config.yaml
arch: "convnext_v2"
model: "self-supervised image encoder"
dataset: "rendered scenes of coloured solids on a plain floor"
train_examples: 48750
image_size: 32
crop_scale_min: 0.4
horizontal_flip: true
translate: 0.06
color_jitter: 0.6
method: "simclr"
isotropic: false
norm: "layernorm"
activation: "quick_gelu"
mlp_ratio: 4
inner_norm: false
patch_size: [2, 2]
depths: [4, 4, 4]
widths: [64, 128, 256]
kernel_size: 3
projector_hidden: 1024
projector_out: 128
projector_hidden_layers: 2
temperature: 0.1
init: "trunc_normal_002"
residual_init: "none"
optimizer: "muon"
muon_scale: "spectral"
lr: 0.0093
momentum: 0.95
nesterov: true
orthogonalizer: "newton_schulz_5"
adamw_lr_other_params: 0.0013
grad_clip: 3.0
steps: 2800
batch_size: 128
epochs: 7.4
lr_schedule: "cosine"
final_lr_fraction: 0
warmup_steps: 280
weight_decay: 0.4
adamw_weight_decay_other_params: 0.05
Rows from block 7 of a small self-supervised image encoder, named by matrix and row number. Rows with one number belong to one neuron. Each number is 128 + 32 x the weight over its row's rms, rounded and kept within 0 to 255. All counts start at 0.
After each neuron's rows are labels from the 100 images, of 14976, where the neuron reaches its highest value: "place" is the part of the image that holds the peak. Only what is clearly more common there than usual is listed. The data: rendered scenes of coloured solids on a plain floor. In brackets: how many of the 100.
# fc1: MLP up (model.blocks.7.mlp.fc1.weight, 512x128), inputs 64-127
# fc2: MLP down (model.blocks.7.mlp.fc2.weight, 128x512, transposed), outputs 64-127

fc1.500 [ 91 115 131  95 221 120 101 105 149 135 123 151 132  75 106 143 145  73 170 151 138 198 107 109  77 149  81 143 127 185 132 114 120  74 149 169 110 132 151 138 168 154 160  99 162 168 120  80 122 128  93  93 119 156  94 146 184 142 137  72  83 149 127  84]
fc2.500 [134 185 137 118 162 145 124 182 174 107 134 110  70  99 142 157 126 123 179 163  98 166 152 119 117 131 118 118 178 150 112 139 148  96 152  85 170 118 160 170 144  92 128 147 109 143 131  54 149 133 113  91 161  85  57  89  85  87 124 182 122 119 105 146]
place: bottom right (46)

fc1.107 [128 212 108 143 121 155  85 115 144 176 112 175 123 162 124 126 166  95 103 128 156 117 132 119 117 147 131 116 116  98 137  68 144 155  79 110 151 124 118  87 143 115 132 110 209 134 100  73 144 115  89 108 147 111 175 175 130 116 137 102 152 113  94 107]
fc2.107 [145  85 152  91 130 137  77 119 117 144 114 110 195 137 127 187  99 100  81 106 163 149 139 116  42 144 106  80  62 105 161  72 169 158  94 134 160 124  64 150 123 148 151 191 154 155  85  87 166 102 150 104 102  92 138  81 121 197 136 124 110 113  73 135]
place: centre (27)

fc1.213 [113 139 132 159 137  88  79 131  95 223  90 119 138  84 191 122  86 170 123 137 147 118  74 143  99 160 116 134 137 111  97 100  72 180 102 162 155 121 124  95 131 126 120 107 110 129 125 103 131  97 135 144 104 135 178 106 135 132 112 154 194 152 119  97]
fc2.213 [113 115 142 139 101 120  74 115 131  53 108  57 143 155 103 174 173 109 147 144 146  89 130  98  92  73 150 115 113 124 142 119  93 150 118  82 114 177 127 164 176 125 166  73 147 124 147  98 158 178 188 106  78 126 174 165 120 148 142 110 182 126  84 204]
place: bottom right (50); bottom centre (35)

fc1.134 [101 147 170 173 133  79 123 116  52 159 119 138 127 170 167  83 179 160 122 152 120  96 144 182 119 144 109 162 118 157  98 123 109  79 119 112 154 125 140 107 138 138 135 157 110 146 146  94 101 107 199 132  94  49 185 140 140 127 105 128 174 131 109 121]
fc2.134 [134  87 161 147 136 141 144  76 141 124 124  86 109 129 110  94 135  86 101 119 137 127  92 126  90  84 146 124  98  85 167 133  99 144 117 142 151 128 123 101 133 207 135 157 161 126 149  67 111 166 162 124  71 151 175 150 129 172 129  73 167 161 114 158]
place: bottom right (47); bottom centre (40)

fc1.486 [120 115 163 141 148  42 104  42 140 138 140 130 158 123 110 169 150 157 152 168 103 129 145 136 137 143 118 111 108 182 126 102  83 113 116 135 126 145 119 195 146 160  85 138 126  87 140 133 141  93 116 116 131 155  91 154 129 121 140 115 141 115 139 122]
fc2.486 [ 63 131 138 126 167  77 119 160 156 170 108  87 157 121 207 115 139 101 174  66 137 108 127  75 107 121 190  99 164  98  87  89 103 193  97 135 161 125 193 100 184 153 177  96  93 123 113  70 117 119  89 177 129 163 111 102 134 126 113 155 150 145 152 164]
place: centre (27)

fc1.433 [ 67 146 172  65 153 118 216 142 101 143 130 118 160 130 122 176 127 113  24 154 142 105 140  98  66  78 163  97 169 172  88 133 122  86  92 108 165  88 132 181 138 157 168  95 136 133 114  95 133 105 183 106 165 124 149 110 152 168 167 159 102  98 196 141]
fc2.433 [162 118 126 122 136 148 116 112 166 137 108 169  82 110 102 126 125  71 145 148 134 177 182  98 122 142 149 127 206 102 130 147  92 114 148 132 115 111 105  85 197 185  97 143 167  59 135 184 153 167 152  91 173 136 118  81 139 110  57  92 108 162 171 154]
place: top centre (39); top right (38)

fc1.236 [135 140 176 137 165 131 133 117 120 156 106 139  83 171 152 155 104 114  63 194 126 121 162 124 111 131 161  69 120 158  63 147  68 103 119 109 163 111 140 172 162 119  93 191  93 109 103  79 147 160 172 132 152 119 139 178 128 144 135  97 160 112 152 137]
fc2.236 [147 137 113 203 142 119 130  77 106 188 138 106  72 136 114 110 145 132 159 163 109 109 168  76 148 140 114 111 156 116 117 159  68  74 152 157  60 114  93  77 156 149 151  83 148  68  60 126 142 124 117 140 174 118 158 145 106 132 125 182 150 132 184 150]
place: top left (53)

fc1.360 [121  81 101 114 169 173 122 109 188 138 105 161 156 149 180  94 124 101 138 135 125 144 112 149  67 111  72 146 134 132 128 124 173 134 149 137 112 235 166 133 129 105  88  54 173 100  92 193 146  96 144 181 137 193 117 149 118 132 104 142 127  98 145  98]
fc2.360 [111 145 125 147 151 173 116 144 118 101  70 141 123  95  44 119 114 135 155 153  73 140  95 194  47 177 114  97 191 108 147 135 181 109 156 129 191  60 160 103 126 159 179 176 175 124 119 102 114 169 150 114 167 128  89 117 164 156 129  97 152  86  71  51]
place: centre (33)

fc1.435 [175 139 128 128 122 160 136 135 157 135  95 146 181 140 106 131 153 136 123  79  93 174 140  44 113  64 158 153  96 135 154 140 141 152 151  94  85  96 147 195 120  88 147 137 131  68 145 110 118 111 156 144  52  93 105 127 118 139 130  71 114 116 148 176]
fc2.435 [138 173 122 159 128 102 111  37 148  71 114 162  84 105 159 144 153 132 206 111 130 136 153 165  76 149  89 134 113 149 130 154 109  96  92 158 112 164 149 140 159 173  96  85 122 153 167 123 102 146  97 136 125 172 105 193  73 121 203 141 139 123 146 100]
place: top centre (26)

fc1.79 [154  95 165 136 108 106 138 136 116 139 146  92 153 165 127 124 139  78 133 103 153 125 134 104 104 145  98 171 147  95 147  97  73 108  80 167 161 126  97 103 123 116  73 163 145 170 132 165 164 148  73  38 154 129 150 111 115 135 142 143 147 155 164  77]
fc2.79 [118 161 155 117  72 120 110 154 171  91 119 108 154 131 194 109  71 178 151  97 149 135 154 117 108 106  63 170 145 194 157 117 209 129 126  57 100 118 120 141  97 157 157 119  79 152 132 109  59 146  66 135  88 103 106 130 132 125 123  94  93  73  92 142]
place: centre (25)

fc1.271 [135 107 142 114 102  87 124 110 143 123 138 124 150 115 121  90 156  99 127 137 112 132  82 141  45  94  68 158 141 138 187 112  93 167 142 138 116 177 122  95 154 145 173 152 158 128 144 133 134 196  74 121 102 134  65 101 134  67 148 150  69 147 102 127]
fc2.271 [ 88 161 125 102  88 131 224 122 162 141 120 117 135 135 174 118 117 112  78 204 169 130 107 112  86 141 107 148 164 149 163  83 140 140 140 102 127  98 139 163 191 146  87 104 190 144 118  43 157 108 130 141 155 122 103 107 102 177  63  91  84  86 162 122]
place: bottom left (40)

fc1.350 [192 128 151 143 158 130 101 135 154 115 162 177 127 136 129 106 100 168 132  69 144 179 105 194  97 117  87  99 139 105 136 118 125 137 131 124 157 133 148 135 166 123 147 171 144 110 105 106 141 197 132 163 197 133  95 138 148 134 124  86 152 136 131  90]
fc2.350 [ 37 128 171 167 173 100 163 147 145 122  90  96  96 150 161 122 146 115 169 120  95 117 105 129  69 122 146 162 152 127 169 172 184 165 173 112 131 115 107 102 133 107  66  93 151 128  65 107 150 109 106 120 136 131 160 111 108 106 101 149  80 115 124 117]
place: bottom left (33)

fc1.479 [132 131 133  97 189  92 120 144  96 115 148 119 148 142  94 107 126 109 136  79 102 130 130 146 122 171  40  70 116 114 170  88 104 117  94  74  92  81  87 135 133 154 150 157 115  61 140 153 116 136 138  57 107  93  95 175 120  89  83 185 150 121 159 114]
fc2.479 [108 185 125 132 102 138 104 156 155  82 105 163 150 116 148 105 125  98 135 157 124 125 114 128  97  53 133 159 138 161 109 105 144 119 200 203 164 150  90 162 140 150 113 120 125 142 170 120 135  91 158 171 160 128 116 150 111 124  78  91 138 128 105  65]
place: centre (29)

fc1.289 [143 104  69 161  43 105  67 137 127 225 104 128  85 123 205 136 122 107  90 157  70 129 123 126 154 141 112 125 130  91  82  69  79 158 114 123 156 115 138  96 112 163 179 137 131  66 141 125 138 141 194  71 138  96 132 146 137 171 130 157 120 126 116 125]
fc2.289 [130 163  90 138  98 156 126  98 136 109 147 114 103 155 136 200 173 109 133 137 159  72  74  99 103 100 157  71 114 125 153 114 176 131 138 125 137 123  98 125 163 115 109 109 181  83 154  61 184 151 198 146  82 120 142 149 105 169 157 140  88 103  83 141]
place: bottom right (44); bottom centre (35)

fc1.228 [ 91 123 135 151 107 155  95 147 149 141  67 131 118 132 116 150 117 130 127 117  84 117 101 144 107 112 121 155  77  87 160  78 150 169  89 154 138 155 122 143  90 126  93 111 139 141 183 147 170 103 137 148 129  73 153 161 140 122 200  60  93 170  94 109]
fc2.228 [ 99 153 167  62 144 149 146 117 127 126 138 144 170 134  61 159  85  79 114 115 157 172 152 187 121 153 129 158  45 114 109 114 182 143 127  92 109 155 161 135 110 143 162 110  89 172 162 130 130 111  66 138 100 171 180 131 146 165 134  90 158 108  79 129]
place: top left (61)

fc1.220 [101 147  91 181  95 109 137 130 198 202  98  86 135  39 131 104 140 130 146 106 125 127  97 124  97  73 178 128  76 140 147  97 145 142  97 116 139 139 113 176 121 181  96 124 161 167 136 142 130 167  93 120 114 115 100 109  97  97 134 121 168 173 154 113]
fc2.220 [116 122  72  67 116 160 177  99 180  98 111 154 105  97 142  54 139 140 114 130  98  89 149  78 118 146 122 109  74 190 111  77 147  65 146  74 133  95 121  99 147 121 158 162 164 130 127 144 157 104 124 163 160 157 133  87 203 205 178 157 184  80 139 106]
place: top left (46)

fc1.211 [118 148 135 218  72 170  90  81  87 167 142 149 133 100 134  89 138  88  81 146 119 163 147 142 165 106 112 190  90  30 102 158 169 144 142 127 140 120 145 121 123 129 102 137 163 111 140 148 167  89 116 157 113  94 115 162 190 116 145 138 237 140 123 135]
fc2.211 [133 130 122  84 111 131  99  67 110 115 187 144 133 182 118 102 125 156  52 110 173 139 156 133 138 199 119 204 141 111  96 139 117  99  57  97 136 141 152 109 120 141  80 122  94 164 164 134 122 128 178  90 145 133 160 106  72 141 168  73 171 163 105 140]
place: top left (33); top centre (29)

fc1.284 [ 94  93 107 171  77 143  80 154 102 181 122 135 143 146 173 175 214  97 120 176 116  73 152  80 195 131 115 151 155  95 105 122  95 134 109  82 121 113 180 134  95 164 163 100 146 115 107 183 105 117 154  95 120 153 162 163  92 186 142 151 136 121 137 120]
fc2.284 [120 116 108 132  42 180 135 120 140 108 131 150 169 144 181  94 146 136 122 132 110  76  85 183 113 128 100 138 170 143 127 109 150 207  86 177 163  99  90  96  81 116 138 140 174 102 154 124 119 188 132 128 106 176 146 109 150 189 166 120 131 108 113  87]
place: bottom left (35); bottom centre (29)

fc1.95 [ 84 168 140 127 159 112  90 137 111 121 118 153 160 138 164  98 157 116 126 147 113  91 134 196 204 137 191 134 155  80  94  84 134  72  80  83 149 131 146  82 126 130  95  79 141 150 111 126 140 149  85 106 182 138 117 170 168  87 153  92 167  93  95 113]
fc2.95 [154 134 143 130 104 107 127  96 141 103 206 119 151 119  79 143  75  84  89 125 198 161 120  97 124 144 101 136  96 143  74 114  91 119  83 119 144 166 101 132 107 143 129 219  92 136 184 107 114 169 183 127 141 160 154 118 122 102 137 146 194 152 122 121]
place: top left (39)

fc1.394 [109 144 120 101  99 205 139  51 149 154 135 163 117 150  92 117 127 173  92 140 120 111  87 148  91  86 100  95 118  80 126 172 159 121  96 106 111 119 115 123  69 142 113 142 152 121 136 151 207 145 112  97 186  79 145 222 141 179 151 127 121  93 105 135]
fc2.394 [146 139 151 186  94 100 126 148 131 122  60 120 182 115  57 133 157 168 102 128 124 120 142 143 119 108 159 108 111 114 120 136 136 131 115 125 136 121 113 133 135 105 120 152 104 199 126 119  97 150 152  99 197 207 158 142  44 119  96  99 142 118  34 176]
place: centre (34); middle left (34)

fc1.59 [106 145 117 132 165 109  89  93 131 106 115 122 173 101  89 146 126 162 171 175 146  87 103 138 157 114 150  95 224  80  78 150 117 149 145 141 114 138 140 114  99 163 142 141 211 130 122 138 137 130 100  97 139  92 136 127  91 188 165 130 145 110  70  86]
fc2.59 [158 133 118 176 119 112 137 195 150  63 115  94 151 104 172 145 126 155  83 167 121 130 170 119  90 162  79 151 181  86 174 136 165 180  57 114 103 154 127 157 113 133  80 168  93 142 148 112 121 121 115 123 120 178 142  79 126  92 190 156 104 157  85 142]
place: centre (26)